A small spectrogram enhancement model, trained from scratch.
Training: 12400 steps, batches of 128.
Rows from block 2 of a small spectrogram enhancement model, named by matrix and row number. Each number is 50 + 12 x the weight over its row's rms, rounded and kept within 0 to 99. All counts start at 0. After the name is the row's rms in percent of the matrix's.
After each channel's rows are labels from the 100 clips, of 14976, where the channel reaches its highest value: "strongest on" is what is common among them; "band" is the frequency band that holds the peak. Only what is clearly more common there than usual is listed. The data: notes from a synthesiser with random patches.
# conv: 3x3 conv (model.enc.1.0.conv.weight, 192x192x3x3, each kernel summed), inputs 0-95

conv.81 091:29 67 50 68 69 65 52 53 47 60 44 49 67 58 68 62 56 67 51 62 51 54 28 45 46 31 46 47 59 74 50 35 37 34 38 48 62 55 33 63 62 65 51 53 52 37 44 65 61 65 33 60 60 61 37 59 23 56 59 65 55 64 34 44 28 37 35 63 61 52 55 61 56 37 55 51 39 60 61 54 42 52 61 51 46 78 56 45 59 47 46 50 50 58 61 36
strongest on: bass register
band: 500 to 1000 Hz; 250 to 500 Hz

conv.84 102:49 54 52 56 38 65 17 45 29 55 48 41 57 41 43 28 48 63 75 64 71 73 56 48 56 40 69 32 57 45 46 48 55 73 45 64 60 59 64 51 48 60 61 49 81 46 29 53 57 36 40 43 40 45 36 54 44 35 43 42 38 53 47 57 42 67 29 44 47 69 58 65 57 48 51 43 68 39 62 75 52 59 49 40 52 55 56 53 53 70 43 68 46 48 57 66
strongest on: pitch class: D
band: 500 to 1000 Hz

conv.45 084:30 46 47 60 48 80 54 38 48 59 49 51 44 56 47 41 65 60 44 51 58 64 38 42 49 37 63 28 66 43 77 55 73 44 32 60 48 45 43 16 49 43 56 46 45 38 54 32 69 48 26 74 61 48 35 76 55 36 34 57 46 48 49 46 55 36 48 52 43 48 41 63 40 51 48 61 52 69 55 60 56 26 69 60 58 55 39 52 49 41 52 39 48 63 63 49
strongest on: swell; triangle; square
band: 1000 to 2000 Hz

conv.142 090:48 42 31 59 28 65 47 54 34 33 51 55 51 51 43 60 44 60 41 45 68 37 82 34 51 50 60 52 78 23 52 49 41 73 35 42 54 33 44 59 47 59 61 43 28 65 60 65 46 53 57 72 34 50 33 31 43 35 56 65 52 50 62 39 26 54 42 50 71 40 34 29 48 52 14 48 40 36 60 33 58 41 33 63 40 49 53 55 36 43 48 49 63 66 57 46
strongest on: pluck
band: 1000 to 2000 Hz

conv.17 052:44 54 64 60 63 56 43 52 65 60 74 45 55 81 58 49 34 51 64 38 60 53 52 59 42 50 56 29 63 60 52 41 51 30 59 40 50 45 39 55 48 34 44 47 42 62 47 63 48 53 61 56 36 48 21 53 40 88 52 69 43 19 34 48 55 47 48 48 51 40 38 41 73 55 41 41 50 70 48 55 46 46 58 43 40 42 48 47 30 49 45 50 72 73 50 38
strongest on: swell
band: 500 to 1000 Hz

conv.80 087:52 63 51 61 56 40 46 56 23 58 50 44 64 51 27 58 33 75 72 43 70 53 71 59 64 50 55 59 70 51 85 41 57 68 53 55 58 55 57 59 58 57 74 44 30 34 62 57 67 60 55 65 39 76 44 54 48 15 55 64 80 80 36 51 48 60 56 57 39 46 45 54 52 42 55 51 63 41 66 44 32 41 58 47 45 82 37 38 62 56 66 57 39 63 47 37
strongest on: bass register; narrow pulse
band: 500 to 1000 Hz

conv.6 087:54 30 43 34 60 62 53 39 52 36 50 45 40 50 58 54 51 32 44 55 54 51 58 72 63 49 43 50 45 62 37 62 63 58 47 61 35 46 42 68 62 51 34 43 42 52 31 45 66 44 34 31 48 50 38 45 56 52 35 53 51 49 72 56 73 58 64 31 57 66 57 32 31 55 37 43 72 38 23 50 29 36 30 70 49 43 43 43 63 44 41 62 36 38 47 39
strongest on: pluck; triangle; square
band: 500 to 1000 Hz; 250 to 500 Hz

conv.98 081:38 38 45 36 51 51 65 41 47 67 55 45 49 66 44 62 54 34 70 55 33 45 57 50 45 30 55 67 49 28 20 46 33 62 68 49 36 35 35 66 73 66 42 51 49 57 61 43 48 57 37 53 40 38 51 49 53 43 70 55 31 47 29 51 36 34 43 70 39 43 51 54 51 49 46 24 35 60 45 49 38 32 62 83 43 52 47 53 59 55 33 46 70 50 42 56
strongest on: swell; drive; noise
band: 250 to 500 Hz

conv.90 082:68 27 45 67 61 70 44 49 53 62 53 54 29 44 56 57 48 49 48 60 41 37 66 32 52 57 40 53 58 32 56 44 64 61 49 38 48 35 42 47 56 46 71 62 41 43 51 51 41 58 58 53 48 67 54 51 67 39 66 56 64 61 78 57 29 78 68 54 28 40 23 44 59 44 56 41 65 54 40 34 57 46 44 43 38 65 57 36 54 60 73 40 49 51 48 32
strongest on: triangle; square
band: 1000 to 2000 Hz; 500 to 1000 Hz

conv.101 101:54 57 47 57 37 57 49 56 47 70 46 41 62 33 19 36 32 77 72 40 52 45 64 68 54 46 79 75 62 46 62 43 40 58 34 54 50 38 62 67 20 56 80 27 49 49 52 46 46 60 63 66 34 64 63 51 48 42 52 54 61 50 41 60 34 54 49 50 53 41 57 57 41 62 48 49 57 41 54 38 48 46 51 26 39 37 64 48 49 41 52 37 51 49 56 47
strongest on: gate; triangle
band: 0 to 250 Hz

conv.166 083:69 23 72 50 42 55 29 72 52 47 40 78 55 36 45 44 41 37 64 46 72 60 40 61 33 51 46 42 56 53 52 42 67 38 34 49 65 55 52 64 37 52 76 25 43 42 48 48 50 57 48 28 46 45 65 39 48 58 63 42 48 55 47 42 46 61 53 37 64 48 70 51 39 77 49 63 47 58 47 42 50 47 41 54 35 37 53 62 53 49 38 60 68 42 51 77
strongest on: glide; pluck
band: 1000 to 2000 Hz

conv.164 099:51 63 48 46 46 60 61 59 63 42 52 50 46 56 50 50 54 58 55 66 42 54 27 51 61 30 58 63 32 53 48 56 53 35 47 27 47 28 29 44 68 42 52 56 57 69 73 63 51 49 63 35 40 33 58 64 53 61 66 56 53 43 50 40 62 23 44 54 72 56 38 67 55 38 57 44 43 49 74 45 61 73 37 59 78 48 65 21 38 49 49 41 59 65 50 66
strongest on: pluck; echo
band: 250 to 500 Hz; 500 to 1000 Hz

conv.169 105:34 73 48 35 53 39 68 54 52 38 37 49 62 51 48 44 50 66 55 45 20 49 66 35 51 32 52 62 35 30 58 54 45 52 57 41 45 46 54 32 58 48 58 71 31 42 61 68 36 52 57 62 50 43 72 74 47 36 67 80 69 69 57 53 40 58 56 68 62 57 52 37 60 52 46 50 53 45 56 46 48 56 34 75 46 59 55 46 39 50 52 51 16 63 35 46
strongest on: pitch class: B
band: 2000 to 4000 Hz

conv.91 092:43 47 39 39 63 53 75 56 52 67 60 47 61 40 40 60 45 66 50 45 45 57 41 48 59 25 44 70 19 60 44 52 47 51 37 40 68 59 57 37 54 54 47 46 53 72 58 32 32 33 67 28 54 51 68 38 44 60 73 66 51 44 57 50 60 47 45 52 48 38 52 55 73 53 32 50 47 72 56 51 36 73 63 50 54 38 55 51 40 33 44 50 61 47 60 40
strongest on: pluck; glide
band: 1000 to 2000 Hz; 500 to 1000 Hz

conv.92 096:46 61 63 61 53 46 40 71 66 47 41 26 53 53 33 43 54 42 49 35 33 38 60 50 62 48 45 62 75 33 49 63 54 40 68 29 41 46 56 72 73 55 39 38 52 64 42 57 44 51 43 45 36 47 40 43 44 65 40 60 39 56 60 36 42 51 37 47 44 39 64 41 54 50 32 49 44 54 47 43 69 51 59 42 54 58 64 55 48 40 56 22 53 63 49 63
strongest on: triangle
band: 250 to 500 Hz

conv.59 078:62 51 64 50 65 54 65 67 60 50 46 63 49 51 60 57 55 50 40 37 52 62 43 52 59 54 48 26 53 53 62 51 62 38 60 47 40 78 36 67 57 58 52 56 66 65 43 67 58 38 48 46 40 57 59 52 34 54 49 66 33 41 65 33 46 69 48 21 44 62 65 54 58 30 61 59 49 32 28 50 43 24 46 58 48 37 65 52 39 45 39 55 50 52 67 86
strongest on: pluck; triangle
band: 500 to 1000 Hz

conv.64 115:63 43 67 61 44 80 34 67 66 40 45 39 44 44 32 35 57 51 48 53 56 53 55 52 40 53 59 39 65 74 35 47 61 30 53 48 46 32 49 33 78 41 59 49 55 52 55 62 57 62 26 48 36 39 43 45 24 62 75 45 38 54 50 48 47 40 43 43 24 60 57 54 38 35 49 26 65 53 69 51 58 35 50 64 36 49 51 47 59 53 38 41 67 75 34 44
strongest on: gate; triangle
band: 500 to 1000 Hz

conv.94 094:67 72 37 73 42 66 42 65 53 55 42 30 43 41 43 36 38 40 39 30 47 53 67 58 61 53 62 47 37 61 44 50 39 53 46 44 54 50 63 39 59 52 79 47 33 67 69 61 37 44 68 47 44 68 42 36 48 61 53 55 57 65 38 30 48 51 66 64 53 42 44 53 33 45 56 78 60 50 57 50 48 55 43 20 39 55 53 51 49 54 40 25 72 73 59 37
strongest on: gate
band: 0 to 250 Hz

conv.171 090:45 64 42 29 25 39 54 32 51 26 53 52 39 43 46 28 48 49 31 60 50 71 48 37 48 49 55 37 48 66 52 69 61 40 46 52 44 55 36 54 51 43 46 59 21 40 44 45 49 49 71 44 51 35 50 64 55 65 70 42 64 29 47 46 67 61 66 59 77 41 44 55 55 52 51 47 62 52 45 61 47 59 58 61 50 40 53 38 44 17 66 61 42 58 70 57
strongest on: gate; triangle; square
band: 500 to 1000 Hz; 250 to 500 Hz

conv.157 064:26 43 53 53 57 52 53 58 43 45 63 61 51 34 40 54 62 69 48 54 54 30 47 37 68 35 53 63 33 41 51 40 42 49 60 74 65 39 70 46 51 46 60 54 70 62 46 58 38 41 72 57 54 54 65 39 60 43 50 43 71 44 59 46 27 53 15 58 49 60 37 29 53 58 46 31 47 40 57 37 43 54 46 44 65 53 56 53 26 31 81 53 39 51 34 45
strongest on: glide
band: 500 to 1000 Hz

conv.57 091:52 64 46 62 40 64 50 30 52 82 53 38 54 46 19 35 26 58 69 43 41 43 62 45 43 53 51 57 36 51 56 32 52 56 39 34 69 43 56 61 72 49 65 51 39 59 61 41 38 62 62 70 53 55 52 47 38 35 81 41 49 49 52 67 53 43 46 59 69 57 40 60 57 48 59 34 42 53 74 37 54 47 46 61 55 54 38 30 50 50 62 59 62 40 61 59
strongest on: gate
band: 500 to 1000 Hz

conv.18 094:43 55 31 68 40 26 53 52 31 41 44 19 52 65 39 72 36 36 48 65 58 50 35 50 61 65 36 77 65 49 50 47 43 73 63 57 46 78 63 55 45 44 42 64 47 49 63 44 28 50 58 51 59 52 60 46 58 58 40 59 65 62 33 67 39 55 64 54 35 39 39 63 43 56 45 42 33 62 67 71 67 63 54 51 49 45 43 43 58 43 67 43 55 46 48 51
strongest on: pluck; bass register
band: 0 to 250 Hz

conv.145 090:75 39 69 41 46 53 50 40 58 44 60 63 58 36 54 37 64 50 45 54 70 52 66 53 56 52 84 30 46 66 43 55 49 44 35 60 50 47 45 32 46 76 60 29 56 46 28 52 52 69 58 51 46 43 37 48 63 56 62 63 62 51 53 57 48 52 62 50 56 57 34 51 35 64 43 65 50 59 42 56 53 38 56 48 47 57 71 53 44 48 51 49 65 60 69 58
strongest on: pluck; triangle
band: 0 to 250 Hz

conv.62 093:50 59 52 71 39 37 39 48 40 27 28 66 74 36 54 22 55 64 40 33 74 35 52 48 59 44 63 51 50 60 48 53 57 50 58 39 61 76 68 64 40 54 48 41 61 35 46 71 41 36 45 61 43 61 42 43 49 36 38 68 62 59 57 48 50 53 46 50 34 67 49 52 45 54 58 44 35 41 55 58 44 49 35 73 34 40 59 60 61 41 47 65 38 50 60 46
strongest on: gate
band: 500 to 1000 Hz; 250 to 500 Hz

conv.122 090:47 54 68 67 42 53 58 54 50 44 42 42 45 62 42 33 49 63 60 37 41 82 55 49 45 50 68 38 45 56 42 37 59 46 57 55 59 54 59 52 62 46 57 54 57 56 53 65 26 42 57 35 34 59 27 53 44 46 68 48 52 57 50 52 43 38 25 39 31 54 39 61 58 33 70 55 63 66 81 78 54 46 48 49 76 65 63 48 50 48 46 51 71 72 51 57
strongest on: gate; triangle
band: 1000 to 2000 Hz